Rows from block 6 of a small image classifier, named by matrix and row number. Rows with one number belong to one neuron. Each number is 128 + 32 x the weight over its row's rms, rounded and kept within 0 to 255. All counts start at 0. Numbers have three digits each.
Before each neuron's rows are labels from the 100 images, of 14976, where the neuron reaches its highest value: "responds to" is what is common among them. Only what is clearly more common there than usual is listed. The data: drawn human figures in many poses. In brackets: how many of the 100, against the usual share in percent.
# fc1: MLP up (model.blocks.6.mlp.fc1.weight, 384x192), inputs 0-95
# fc2: MLP down (model.blocks.6.mlp.fc2.weight, 192x384, transposed), outputs 0-95

responds to: white top (99 vs 8.6)
fc1.267:129128124167128090128130160134131129001132146126127131122128127173128200134183087129116129122123019118133000129061123134129126129031128124151079049130131122196103128129096126023129128106135133132111126125133091084125116128128127130128133124125128128082115139131134128097136127128130000118
fc2.267:128128126127128142129129137176129128128132131238125129129127122129131125134082141128133128128155045127128127134000130127128112131018126128127128042127151128113076128152123160169141128128152126128127126127128127128131128186124130200143155128130175129133130128128128127134150126131136127140

responds to: green top (86 vs 8.1)
fc1.166:131130129167124165233127119008135083128007125138128132133133122124130143126129116127144080123106141128162129109110128214102126144099223122134126130190123215123129213160128155077129129114122146139125134129127097142115128130130128131144136147113133137126105154136106124130097121116168106079
fc2.166:122126129127169129131151096164197148126185129139123123122133123118156165128129093129075129132134127000119159124131070146108209035136134125145121133118128124139130131124128108112086093097124126147097128132134124121159132097118142097128141174126128133192152175150129130112081126101127142082

responds to: teal trousers (50 vs 8.6); white top (32 vs 8.6); yellow top (30 vs 8.7)
fc1.340:146126123132136145129128128151132107120020118123138140138134151149141148134137146129179094117114094155169068133133132086113140128106124132206130113166123104125129177133127255114135133129143128255085168136123130148145139130128125130134182128174134163133163128161116126118117128151188091088
fc2.340:138147128176131138118173112183167128111234132120132203129132128106149128142129109140138228135120121019129128127095101136151183128125130116134105093139144126139132169147127129129060119130110234143102128127147114119154134129114096125120147196138126132125163209152157146138118127130128126088

responds to: white trousers (100 vs 8.2)
fc1.63:117061147124158146134132115129117203113117118128131131135136130059127103127129125169128129142131129129112046145128150145131128128255043146118157128119129000128122101145127076128134131195133099120133024148127136234133128129134128254141167128130117131134131127129131125129090143148114154127
fc2.63:094151112135245125134126137124131131128139144094130122118110155117145166127170123117129123097107139198142118127127123129112037119255131155145118149190107125161152129169128120120123127126124220127171120097136124157083095107127128129131126109132098131127134192152116144134114132126124165123

responds to: green top (98 vs 8.1)
fc1.62:139123126120125124140129123000130128048242125127125133127128118139171205122129059127125128120126128124043077051124112128220119128123114125134130128074126119127131128172128127105125130124120122125121108128127125127117126126127128128127131125123125130126053126125141119128127128116091121093
fc2.62:128128129128150177124128089134130129132132134130119132203101130129129129129125129145174159129133129128127128128133215127128188248137128130183129131129127116118072126123129128128126186128255128139124129143124132130127118128120122110128104162141128108156132135138157130124129144255128134129

responds to: purple top (95 vs 8.1)
fc1.357:122126079110122111117127127123128127105116127126088123123131126157124126087053128119125126122125129129026177100124101128112058127112255084132055126081127177110129129255127121116114131118122168122120129088111120104120117089122128120131121122131120129083127096123106119121130136089014129121
fc2.357:126136129128248164129128127128125133130131145127130128128131129131127128124135128162129130127143128140141127128138129126126130102248125128129128148129130123131127129126122114129000132128255128129132130128128129117006127127133135063130128128126128130255127127127135126126132114129131128128

responds to: black trousers (73 vs 8.6)
fc1.300:157128108124124078102127122128116086147120132106091116095072075129104136150127127114126127124074131128127125128112121129124125127125126129246129131124128137121124157126122140120113184128119172064116131129232113111106115123093128124126126117128140134126127091093205073089136127115126079102
fc2.300:093127130119115128085127127128080130069123124123134132103127129070076104130129024125128120116128129139127116044087112130117127121124126128124101073127072128110129126115128120075126121127097125084128126078148025128130130126154128124120125124103125122127119065067113121128130104128122102036

responds to: white trousers (92 vs 8.2)
fc1.311:164128131128148127119140128133052181255132130124163129127163127126123128255135220119214132128109099158141131161091125129127132128125134129146176198126147000132130230132181127127128129154130132096126128169128139112127128129126126128134183126129176127128127059117146129116140183126147138132
fc2.311:127127128126129128125128128106109128108128104122121125133126134143103126128128045126127102127125117129102057000133129132128128128128127107127096128130014117128129126113067128015125130073128145113129119129131129128130124113129123123126122123127104109127118094128125115128128087129096128065

responds to: purple top (98 vs 8.1)
fc1.92:125127115126128129120128128116115124123255128128119070115091097128117135126127110128122255110123129128004130059095128127122111128128120129221099128091103130128129126118140129124055129127128214119113129121133121095120108102128128118104116126153127111105127112109119118125133119128010125120
fc2.92:128137128130123047123128141139104163128218135076189135128114129140128126128132131127194163128136140255128167128128231120124130142114124204127128130127134133127089129126127149128025126179129128129248129150128131211125150069127150096133130089127127128202128128129126129091168127158129130128

responds to: grey top (56 vs 8.3); teal top (31 vs 8.5)
fc1.14:129146100127123102129128129050137033129070148157062131085131134167130200127130107128129110116128126062135204122000110154195121128124195120133128128132022128127128125226123104043128131123124156135124138129122120128086154111125128128129116128118130135127074132138129128127128130122129093129
fc2.14:119128130133193213146125128128129128128128125145114125124129127168140130130134073128126129124182129134127148128130104126130128229244143129162121147126118139160129130119128125125208138128157133130133128083136132130127110126126129107138127143129127136179130151191128130127131130125130169128

responds to: green top (53 vs 8.1); pink top (40 vs 8.6)
fc1.126:124131128128128128128115130015047120122070134113111129067056117122110132129093128128141127101119192122150135028113120127129132128116133135202083129132019174090132130047159128127102186128091134123129133091161130127081130128115128130131099125128128126125130077124151128114128127127128120110
fc2.126:238105128129128041124125128129130131129128115130127102201138130132131132184150128115093132125128130155127132127150128121132127129125126104129142182126130127201128212124127132105145129128000125128127132146130131131213142034125127050137088121129127130006132126121127130102133129068138130154

responds to: purple top (87 vs 8.1); lying (27 vs 6.3)
fc1.111:125126038086130128126128128185129121119047138142130135070109116151125134132128127129139090107128132117028134122109129135175119127129147126255091128075005149134136124126131083122070173132128200118134128127223127124126112063130130128164075140127146133126126119127127122125144153129047127126
fc2.111:128128128115187018128205130153126128128128127077122127129100130134127123129131126086124129124130128186127128138134000070161120192130141128129128175126128124127128130127127129127095128128014125126128118119129128122000139127137136040139128124124123136130126126128130114158132128045128128127

responds to: white top (61 vs 8.6); purple top (37 vs 8.1); handstand (32 vs 6.2)
fc1.323:148129120128128127129131143180132132102080127207009133128117117138118133127138104134140128128128125131041013133130128128130128128135120126201129113089047120212137211131135157095143160132129141103129131130128129124160108131128129135131142128245144168130165135126127123127122178127023128104
fc2.323:123095129104114133128129124128125127031138132111119143136126127125132126129130126142131127108128104103128123156096128116122128131130100120128152123129128129049125134128127029128000126131116125129115122124126140128133202141125128127129127150128128129131125134123128125163131124121128131128

responds to: white trousers (99 vs 8.2)
fc1.3:126128146130219128171130129132104216125114141122148133142129128129131091153130175180143130163129118129153108130132188149133119128140126134132162134129153010118119132140134113134128130191178117104142092171126134185140130127134128255133229124069151128156123130127134118131131114149140131135
fc2.3:114128128135119112117120130154133129133125131097111105109127133129134217156139108124125112073050120139107120099129124100125051117127125125138115127150104129134130145217120133100127125128019220128127129078177128129080127116124096060116061122141124129032129129128132130055117165123112087120

responds to: blue top (96 vs 8)
fc1.222:135111127089121074127126120065118127104124129152094116126129130138103187081130131126125113050119128114097121092121118164171023128122113068255119102097128128126121174127130131092117134126127128120131143096126053128111116062116128122124123126126125128123009118120163110124128125115087127059
fc2.222:133131124118145151126125122135120130128127086106113088246019128130088125129082091125130127126128124165118127132130137085128145204145126127127129142124128094125130131127125129139124123065172082121127132127120129123129125130121122000131085145125128124131129099127138127106130129128129151133

responds to: brown trousers (48 vs 8.2); star jump (34 vs 6.2)
fc1.244:128128128128128128233128128100128128127128128128128128128128128128128128128128128128128128128128128128128128128128128128128128128128128128128128128128128128128128128128128113128128128128194172128128118128128128128128128128128128128129128128128128128128128082128128128128053128128128128128
fc2.244:128128128128128128128127128128128128000128128128128128128128128128129128128128128073128128128128123128128000128128128128131128128129000128140126128128128127128128128128128128188128129128129128128128128128129128128128128128128128128128128128128128128128128128128128128128128128128128127128

responds to: green trousers (94 vs 8.4)
fc1.379:124128131135221169126126113114127188188123167060164129149136118127164039127132127128128123126146131128128142120126131189127134128138120104073141135154125128137125127137105145148125128125126204128172131128130138163119128184127128144131127128127137052127128152158099130143083126180129160140
fc2.379:104127126089110148096118129125177126123133121132121121088107119125198126151126130137131167128130215098058120130124138125130127119117122125191112099080127232127127114109123128125125133127132127148104131062255026108096131165127136159127142122159125132130133182156135155164121128129089121121

responds to: white top (100 vs 8.6)
fc1.260:133123128147129119127128140125129128000128127124127131124130126163126143142218084129128127105121119126134000135062127139140130129046125125131112032134130128127128124129127135062126141123129128103126126127132126120106127130127129128128138126127121128114136129129229114125039162127131059093
fc2.260:128084158130140129131127126128185128088148134152126143133229127128140125133130136152148144131156000124139066136043165143134126137051011150129152021126161070128059128138103127129150143159151125131126122129123126160140142131128127134146129146141133131134152150197131132142127128135142130135

responds to: teal top (87 vs 8.5)
fc1.229:252126130152224140187130130144172100107047109124127163134133133128129138140130087128167076132117077141161088134132129126125136128122129134214129107170071108129169151131134156065129132146141127171124131126142128131139142131154128132130160129218146166128192129139127121129026139130140098115
fc2.229:135128131137127134131154118163132130119182129138121163129207118089144129128128127189063186131128109000161124129008040140138128111132094125132126074131133113130128141129128061128126126125127130154000126126133126126137127133121110116122160135127078137134134193128129134148030143013190130117

responds to: black top (38 vs 8.1); pink trousers (25 vs 8.1); red trousers (25 vs 8.2)
fc1.363:147084132125103126126128137129255116130131130123158194131131133134190155195135130127129135231139124061135146137150128126147142128125129128141162148143129074156189127121135183128130136127128064141128132165128141108133138128128110161140132124138131159107133226200137211119128129124132127134
fc2.363:105149139116137129135040120127168148115150208134115111128129122128255118130146134146129138123136141128112125160130131255186121127147127118124175125131128132101128124104130121255123136131165118106107147111129128129115120131128186128117126130139116102154128214205145116139128139129154138130

responds to: black trousers (70 vs 8.6); blue trousers (25 vs 8.4)
fc1.203:127127129157130141127127129130126213128133114163124212129121122119139106075095248135130122111072127142142134129128128185125149128126131128108134130130177113130154172125155110141127123129112135171127107129000125127134128130134128127125128130000111113131113132167131127145093120126140170128
fc2.203:130110133120105111124213129132172116120110137119129128129128129128140217127171113130127124127125135123053132057129126128133113128108132134137128115144026138128128227122129131066128119214122131159127128099126128162129190125123068073098129166171126115118128156149128153107100143102094073111

responds to: purple top (99 vs 8.1)
fc1.7:128133128067129129148129119167128141106139117247114128139125124111158125131128058129125143143130163135027127131129126130095088134127153123207128130072066115129139098132131129115087082129129122136128109097125128135127055122156128133024125127160145093123126142178117129126125126130000128103
fc2.7:128178148135121129127159128128190177127133147092127138127128130116223128124132127152131123128153135107060121128173129142123131158171117183133157137018125114133134128141128124120073126148135136160127123132135158211128126162132132051124130169115121131128115255145124158128127142140103199127

responds to: white trousers (100 vs 8.2)
fc1.113:103034135107159095141134125130128206105121128125172147140197129043169102127129126155126124142124130129092083130128137133131126206139076154123182128128127004126162111161130069130129128192151102127148028197127128221162132106125128227128157128127124131131126161135133125128126130142096133129
fc2.113:104150093170125103138108134142128128129196146120099102098098128186175129207171126107128182125094138166129128126128124082143055117189138118138113148159117128128135134185128109123126161128100255126178104121188126126127104102143110127144126112148132129122135169187127131129130160125125183125

responds to: orange top (99 vs 8.2)
fc1.248:136161130136060126128094101132122127125126128087128121072085096034127129130126133127126125127087168124127139031123129115128130127128138130128112132129124128106114128125105123124101037127108131126118138094129085124126131117121127123009128131127111110128125127117129129115134124129131126118
fc2.248:128132128143045084128132130163129130142140128134127126062128124128132125157126191127149128120128131183136161129217127121124134179128127129131128128135161137127130128127127211128195099147126129129197129208140129146128126128126126129128184086126131128164128134140128148094136129132133130193

responds to: green trousers (34 vs 8.4)
fc1.140:120129128124127126179128126125112128128133127130115104124127129116094123120134122138128127108191127126124112113122128255128121128156138108122135123122125099128127128112117128126221128129129125093134129128128126124116128175128128145127155128126126127127123128123129127128063119128122124121
fc2.140:130125133018110121128128107039130130128132127134138111129132115128103130127127166091124111125107111136121050152127130056100128103161031123148135124074133056155128173088123140143105097124113051125128126142128156124141130127129127096102125116128134128118120127133129131045174135123111106169

responds to: orange top (97 vs 8.2)
fc1.88:129127127124097116127127132030105131125129127128129089130130125128099128171125125121128128128064127109124130104113128124126135128125127107127108128122122125123126147129102078126119105129124104073051131115127118128111126125112127125021126127126123019128126113094139113127132123128125120108
fc2.88:130128133128000169129180127130128131130136124119125129107129121128132131172126125186129130109128130133131127128122149113128136185144132133143126137129127128125129127126128132126124128123128128130118130132151130180128126129126131128129088175126129135128126141153127127000154129130134131125

responds to: star jump (37 vs 6.2); brown trousers (31 vs 8.2)
fc1.200:130129129137127126130128129134131132137133127128131133128129128130130123150128139128128131129128142128134130140128128189133126128125130128143137133133136136129128128138130130131128131127127133129141130128141137128129128128127128146146128128132130132125136130131129128128141139127132133139
fc2.200:134131132101126128125126128138125181122132127140134129128130131133132119125119121132127138131128000125131114140133132126144127134126113125146122129110129000160126129105127153124126133120139096128127142129104123103124125132126120116126130118136125129127129123125130126128122142124130117125

responds to: white top (94 vs 8.6); handstand (29 vs 6.2)
fc1.128:154126117105131068120122134148125127109142148128112135126127130120128197150135124132128134123079120128133000127080128132132133129072126153178123108129130125128119145083127127115127127132124131128071124145187128114097125134107127132016129075122128125128127127127182125129135167130128100117
fc2.128:128038131128037135128152129181129129127126123123126194129138090131135091126094136139143154123111128126132128127113224128129128167048128128073127112129128128125130130126129131128173127200112122131093122126128128131205191196125129247139125155135127130024159132143126125129131128149189128180

responds to: brown trousers (43 vs 8.2); star jump (35 vs 6.2)
fc1.32:128128128128128128128128128129128128128128128128128128159128128128128128128128129128128128128128128128128128128128128128128096128128128060128129128128128128128128128128128128128128128128128128128128058128128128128128128128128128128128128128128128128128128128128128128128059129128129128129
fc2.32:128128128127128128128127128128128128128128128128128128128128128128128128128128128128128128128128123128128127128128128128129128128128128128131127128128128106128128128127128128127127128127128127128128128128129128128128128128128128128128128127128128128128128128127128128128128128127128127128

responds to: grey trousers (95 vs 7.8)
fc1.201:129125115040119101121122136061128113112255152116114128119110122120139210192129057126128174054127077120160127127078111127128124128120113133184130133200126127169116127116071119083122125118117122138121126126125124127081128124049127127170123126147128141123126127136116128128132128120124131128
fc2.201:117128130136128140128133132139129134130126127139124255131141136134130128114131129128133139127101159234129139122122156140148137128128130132126127128128129125151108105128155129126127129255121128120128129010130143148191128063125127139135101136139128130129197152130127132128131129177133130127

responds to: green top (50 vs 8.1)
fc1.249:129148125130123129124128127085166124119255110133139119140129058126171111140111042127129201116123127128043125050124125127063128128123125127125129123127095127124128124202132130112120130122122126130083091128132130127127130129125128128159130125132128121128160136154055125127101126123066127120
fc2.249:120155134128139137092131118124156131183187176132131129118130132128255146131173128174181156126130158116129127087143255126127123125189129129128121127138130126147128128118155111122056130189255163131123121130131130140122126121128184126129129138133129129138130194204131191128129127254129129118

responds to: brown trousers (52 vs 8.2)
fc1.358:126124137127141161183177112107127123124128145147140160139143130128128090102135126123167130128175127142142139129139156129135133128152130129094117127147128128133127113129131138130182122159217129139140137135119134147128130173120128255154155128136126137138128125152105125129126124154133129133
fc2.358:130176128123115106119115128146129123122119114119100120123091113123138129255128139120069126129132125070058118136114072128133126115090128128242139138091122132132127129125120125122128128131131154128104131110255116128128115126129134123099126126138125127112129132136128125117125127122083115123

responds to: grey top (100 vs 8.3)
fc1.42:124129102135110117161126126117161047140061132124080131105125120132136207138123124111123127119126124122142126127106099124158104128120182133221106119135012125120120120207112128127130139124115130151117128123123114122125128113143128121128104123175131160120188193141213145122058255076130000133
fc2.42:128129127136167135162156127137171073129145125155116134126126127129145129129130120210109129188177162096150163127130055136136086185179141127135104144135126135129198192123128061117134144125126129143129124092149103129129129156128103121131136199130114138153134207189201132128080116127128134122

responds to: teal top (100 vs 8.5)
fc1.93:080108063129129125122128128136100105129052150128130125080125090128069189129130036127123019129128130122172130127103000129125115128125129111148126129139000129129071120125121126079129128087111127118129146128135129119065131123126128098120105127170103122092144119130129116115129127031136127103
fc2.93:130127129136126142127125129163144137129036125163116125127149128145154130133131128139000131131127131142158132140050000127130126127128127128130204150130128122136178129128128132128131133076060129140131149129133142130128132128118127129133128125124129129128136131127130129155164128000141133138

responds to: green trousers (100 vs 8.4)
fc1.232:128117155131173151128127125122121210204129175123178119131142128131126000128131154128129120134141134126119129121128129255125126128128099128065130130170125124126125124129127145136127128127128181122192133128154128144118064212128137129129128128123130000123117130123124127218129122134114144129
fc2.232:125129126124115129103118132120148124123119125134114113118095129130173126135125130117146125127130140126094119131118134118121110123102119127177105119111130177127130124118123134128087127126128128144078135000222072128048131216128127157119129117197127136130127141132136140210129130128137112127

responds to: pink top (98 vs 8.6)
fc1.18:129018127096121128094130111117134120129169097125157153124125098127158117164114103127130162110122118128120138130127133194172139128119155115124100084093131141119116141128115131118127161123110128142115129128128139124131131124088129137168126124175119175122235134140125136126047170128092120137
fc2.18:125129150107149129141132129169248169127128209127125133137128127129221185119238116211160134136097125052177126116162183125149180132144128128159122116131126127127128127105129127116124132206127105129126126129132122135126162152149128129138127224159121136089134190255128183147079127127135130110

responds to: white top (100 vs 8.6)
fc1.325:128094125203138124125126123113125127000120107118129127118139118167127130130127109131129127078126129124130031125013128162125128128000127103128124066126125129169090105128097115092125128126134125107128096125130104116121127128126128125127148127128084119119127129128131120116080128127115120089
fc2.325:121132166127133126131128135148158201128152132246127132130168128129145121153130155201135136125131018111174126149032131131144128132069065155129255054164134122111100126137088127144140134128146107129126128132122133130128125128127128131180172124145140131151178127130129139130134119129213143147

responds to: teal trousers (99 vs 8.6)
fc1.103:121130125154138130131131126155129228143057128122148142125128121124128094128127176176125115134159132129133132135149182255130145128183128131038146140134122118128127139136112110129132134232183162131123105140128192193121139137129128166134126133127129136204134130130126116151102138234130162132
fc2.103:129121127129129125129125123096165126124084073127123134133095129130134163172131131116140128133128130109127130131136175132128109122126129128106128129146166151126158110102163134128123126170197103156127150038203102131126137124128130147127109130164127119130128185195127156125083127203080116129

responds to: green top (99 vs 8.1)
fc1.144:136129130191126126161123124000103127115214130126128132128130130128120249134131031128125128119116134117134131053114119129175124128112139119132127137156125131128127148081150142099105130146108175125129172110126071134099127119126127131128135129089127137116039127110153124058127090128184129127
fc2.144:130128127129139126125130125133129129134125132138125122128106132131140127125125128000173134127129130165128130127146139127128129215126129129132127131127129127137060131127127146126228126129128128143127100150125129130255128033124122127134136067129129129160131128127138131085135132175132130127

responds to: white trousers (50 vs 8.2)
fc1.190:128128128128128128128128128128128127124128128128127128066120128128128128128128127128128128128128109128128094126128128195128128128101128128128126106136128040128128128128096128128128128128128130128128099124128127128128128128128128128128128128128128128164128128128128128128000128128128122127
fc2.190:128128128118128128128128128128164127128128128128128128128128128128128128129128128128128128128128127071092128128018128128129128129026127128130128129099128126000128128128128128128128129130129000128128128171129128047128128128128128127128128129128128128128128128130128128127128128128079128129

responds to: star jump (40 vs 6.2); brown trousers (33 vs 8.2)
fc1.224:128128128128128128128128128128128128128128128128128128128128128128128128130128128128128128128128128128128128128128128128128128128128128128128128128128128128128128128128128128128128128128128128128128072128128128128128128128128128128128128128128128128128128128128128128128128128128128128128
fc2.224:128128128126128128128126128128128128128129128128128128128128128128128128129128127127128129128128123128128128128128127128128128129128128128136128128128128067128128128127128128128128128126128128128128255128134128127128128128128128128128128128133128128128128128128128128128128128127128127128

responds to: green top (100 vs 8.1)
fc1.281:147126128127127127127123083029077118089095122154130098141123124127096137114119069123124102132121254122121129035125121123125039127116200060131064129040114216108130134128129129069095012128119127118106135122129064128124127111126126124092126126137086125090141073044133103120127123125126102024
fc2.281:128141124137103128126132130134129134143131128115126127128129131131137148135128136127129129124129109144131135152236126120132127165197125129126150127146133092139130255126107129128128130128129130130128130203120131129128130129120127000134128188128140131130130150132132130000131129127142139217

responds to: black top (100 vs 8.1)
fc1.61:123128128128126120128029127127128140127127194131012124127127129125128137000128072129111129162128128129126127126128127127129115128127127129129013127128128157088126122128127162130123130007128128124126125127129128130125124130118127127124127127132150132121134127126127061127128130127130128116
fc2.61:128141155126133137129000153171141190159126141136125124127132127146129130126128128187129128124129138128128125129136140128128129128167117179128129128130127112000088131129125074131103151000135125131174155129042129135123129133126129126126085000128074114138146125128136140126156118145135128128

responds to: teal top (42 vs 8.5); orange top (32 vs 8.2)
fc1.208:156139129178129133131131123128150116131044074129131171125065124120163131144127129113132099126103130128126133109128076128111127128128138129172130134126068134125121195130135158088129080119085144131163131051176127134100137133140128124035134130177128091125223129129098130130099124118157111105
fc2.208:107125128130107130147199126190170148084152127169119187128125122102173128128129126129086130113154130000129148128131048128126140086130137120138127128127128144129139135131129064092106128128092129140100133133147127122149141106125127127127152135109091128161127212164124133127113125000128139109

responds to: teal top (72 vs 8.5); green top (26 vs 8.1)
fc1.170:131128127142129095230132133025131109098038129137093150049132127128146175139125057129131109119117176080139129128120085255157000128126149117226126137141033139129130129161126128087130132128088145145132138105161107132055130130129129114133047131119127133128036158140131141099130128059146126128
fc2.170:129119127126186146141183126075170129128129127143119127183132127130170197131131114127067100127152124127127130119128035128130140137150127092234124136123127121139129134115127127064157213132128127143125132140132087083166129126148124000131131227121129128171129138181125128049044128072128134124

responds to: black top (81 vs 8.1)
fc1.350:053121126121124125124132126095121125127125127103170097117128127124049126089133118126102127093106089129126129061124086115129126128120113125127099122124120128116105127127127110106127151129125121109122102123105096128088111106111128118128122111136048066128128115126101122088132117104107111101
fc2.350:128130107169123211110126161135129141130162127129129126122131130197150129127126134147129187157132148201188185133109142118223127129128171158130132179168145129104115135223124130145126130132128137125139156141128135136126142127126145128185053128166133116130168123131130129126217128135149129158

responds to: purple top (70 vs 8.1); brown top (28 vs 8.4)
fc1.214:126135119114127105124119127126119126126177133130085125127096125129119129126127060125120127124127128127000129118113126130126096128126098127140084102030128123128125109121122119072098075126128125127119144122125114122117040114132128125125124124127126127124125124112000120123131122128032125127
fc2.214:133137128132127131127129129140129191130140138031127132082105129128131123127132156134222130129098129134130127132172197123127130132129120130124126128130131122131129127130127126132051127130165128155131135137127169128001128141129131126134128140126128129188125143127131148143132133149129131128

responds to: pink top (97 vs 8.6)
fc1.104:128128124059128047128129137128130129194128135145111129065133112113116126130127128128125123019103128121128128126069120123130099129126127130129081125128136127125127183116111097088127199128099130111110128128100131126115124120068128128128124127122128129125063116127129129127129133120128087111
fc2.104:128091034128148202129123124129128129126129122039129120165119128129129124127130097128130132128128128173128129127128128118133129128160132105128128177128127128125129120128128129167082128108117060126110129052133112127128123128125129128133008168128125134005132127127138127215132128130129128125

responds to: grey top (100 vs 8.3)
fc1.119:147124118129114112128127125145128000127126176126119124118124128124124130125123066122126134077126128107130128129000122123128108128127130123127042100130129170123126128132108103128125122128125128138128125091122127130114123070186128124126088130130128128121129128127136127126122146125127000124
fc2.119:129128067141127127129125128143132078129143128132119125128129131126128125126180163154133138126131081128147128130129128128151000133130127129126128129128133125172155134129064119255172133129127146128130090009127129134129128163125120163133123138132127140129142137146137129166127128133136124161

responds to: grey trousers (87 vs 7.8)
fc1.371:131126127120164201242156101128128122127089126130127160187173126131124116128109132128238127128178117179128133131145141130130127130210154129126123121128128122138168170089093130127148128159180078188125137070128128142132133159125154127128158127135131170137128126122145116135125161136127124122
fc2.371:125152135123110053127128127197118144139241126124114127126119118106118133189125163110104225113149107048194129124128128127127128098093129126127166142175183129062123152126159114128094127083125108128127129206217135123158129086129130120125125115159081125124166119111124123106128123086255138126

responds to: white trousers (25 vs 8.2); green trousers (25 vs 8.4)
fc1.217:128133128128126129145128106126136149116111142128128138128120069098133080111130133128129124108126114103113099147132130197130077128128128110086154140110125064127122133140125123133129127181130123035128000131120154148129128130142128197124155128121150128123126130135151131128028136129130134131
fc2.217:128129119107083125081124128106087132174122131128135132124119120155129208133120133099124121108101121128072083130129124089060127127128102128193135123097124130149130128107119181132129071130113136129127172124134121101131131124105100125029125122146130104096126128121127128122244122129097000147

responds to: purple top (99 vs 8.1)
fc1.150:117136121059126128131128110146133187129246126214085152126120121121201169123124039126125176129121113129007113128149122121163109128125121124111127125124094101102126123127125127127126127127116115125113079123045126126128082120142128129131106126125123132126128239140122127122126124122000124128
fc2.150:116156155032146131128133131129155173132146144126127138137128177126227129130134129191131149129137178128083128132139209128153143133128125128142130160009127120091129129126152085128053141136127126137132118130138149255127128153131132125118101128125128131132122223167129166208135128227102215121

responds to: grey trousers (100 vs 7.8)
fc1.317:124127113129137149170152073160127089217127093141129142125123091126082104127094153121128130118127121125153206137125129205134122128180126118092137163155143083139184153129110111130133157198194102134155127113127133123126119146154142124132183135128123127146128131131129127133097146159136130127
fc2.317:124130128130043146127129128124136129137162132127091128130125087128129148222127128122115129116128127126129154126128145135129199094097152127125132127150128255077124135129135097101103126094113129129130119149255131126140140119129147128108124127156115118126165129128149130122102124128135133121

responds to: green trousers (89 vs 8.4)
fc1.110:124125131131217166128153106118124172203120154040155128151088125133137010120115153128130120113149124128128130121127133196127128128131106118072128129153124125136108124130107149137130127186129184125162114128129133157117125149126128167128127127126130072137125153133121125199123128151123129130
fc2.110:091127125083120132128109128124138126124123093133100116101118178126199125229127130124130128129134144094054126130118129123132127120108128125162103089087128204068119109120123127120121132126129128156121131074251046109100134165129129195101143121224124132168160180163132143228064128130096112112

responds to: purple top (100 vs 8.1)
fc1.287:117127128000131125124128127133123128104165127152127126120119120128113130127113070127124129109128126128000128127120124128123039128128119126252088127028032118127132089127134129122070129117128128034123129114137122124125050117126129123127117124182128112091128106122122121122130125126000128107
fc2.287:159128131128128128126139133131130145129133128000147137131125130138141128128131129141127134129129134132128131190131172129126129131131126171126195153107129122128135132136131129218000126145133129130130128129128196184048140128128126028128100175126128129129173138132130130127133128133128130130

responds to: grey top (100 vs 8.3)
fc1.343:144128063130114120133126129086134042131127160130115140020128127135127180128112128123129129119127129105137128119055121125135143128127179120158087116132129180127104167129127128129124126127124131192128125120125125128127130125193128127125124127128133133125128173141174134127094167125129008128
fc2.343:128125127129207112129125126134138055129137131150119125128128129114135149126154122099141132128142119110127160128129074128169000216134134134127107140123127132149129139129094112128193131129127130128133066096127103249129097128128114146129129127134117129129144176161152125127061129142128122125

responds to: blue top (31 vs 8); black trousers (31 vs 8.6); black top (27 vs 8.1)
fc1.263:119147100133126126125178146195131128002119131135146187124137088144181139030167067101135113093116121128070127175124121127162159128108102099128125137122078128235127128170179125110129125137116150134107150124041131125128146101158127123133098127120131135126074242138131128116101073128107126133
fc2.263:100160133121153129126130125160158135136148180125128123150128144126150131243133126126140123128152135127118137128140133125127130175141128124255128136163120124082131133125110110126138177038191125140129148133233095128130123160125158152098117131124124128145120175124206217227168121129126129127

responds to: teal top (57 vs 8.5); blue top (35 vs 8)
fc1.293:128076109121126122126128126100115127104072110128131122121099123142099126057128131115126055127092127127118116123093000098216087128124088080138113093115042119128109127125129150045125179120102121123126139128060039122102129126127128121127114126126093125127054120123133121116128106030126129058
fc2.293:129128126128143128121127128135128148126124126133128065255129123131128128127128129084051056125168128121126129150130108127130156193106125128142218137131130125127128131129129127138132128000129128128130141232126128099144134129121127126135129123124130130132127126138127128126130127100134139189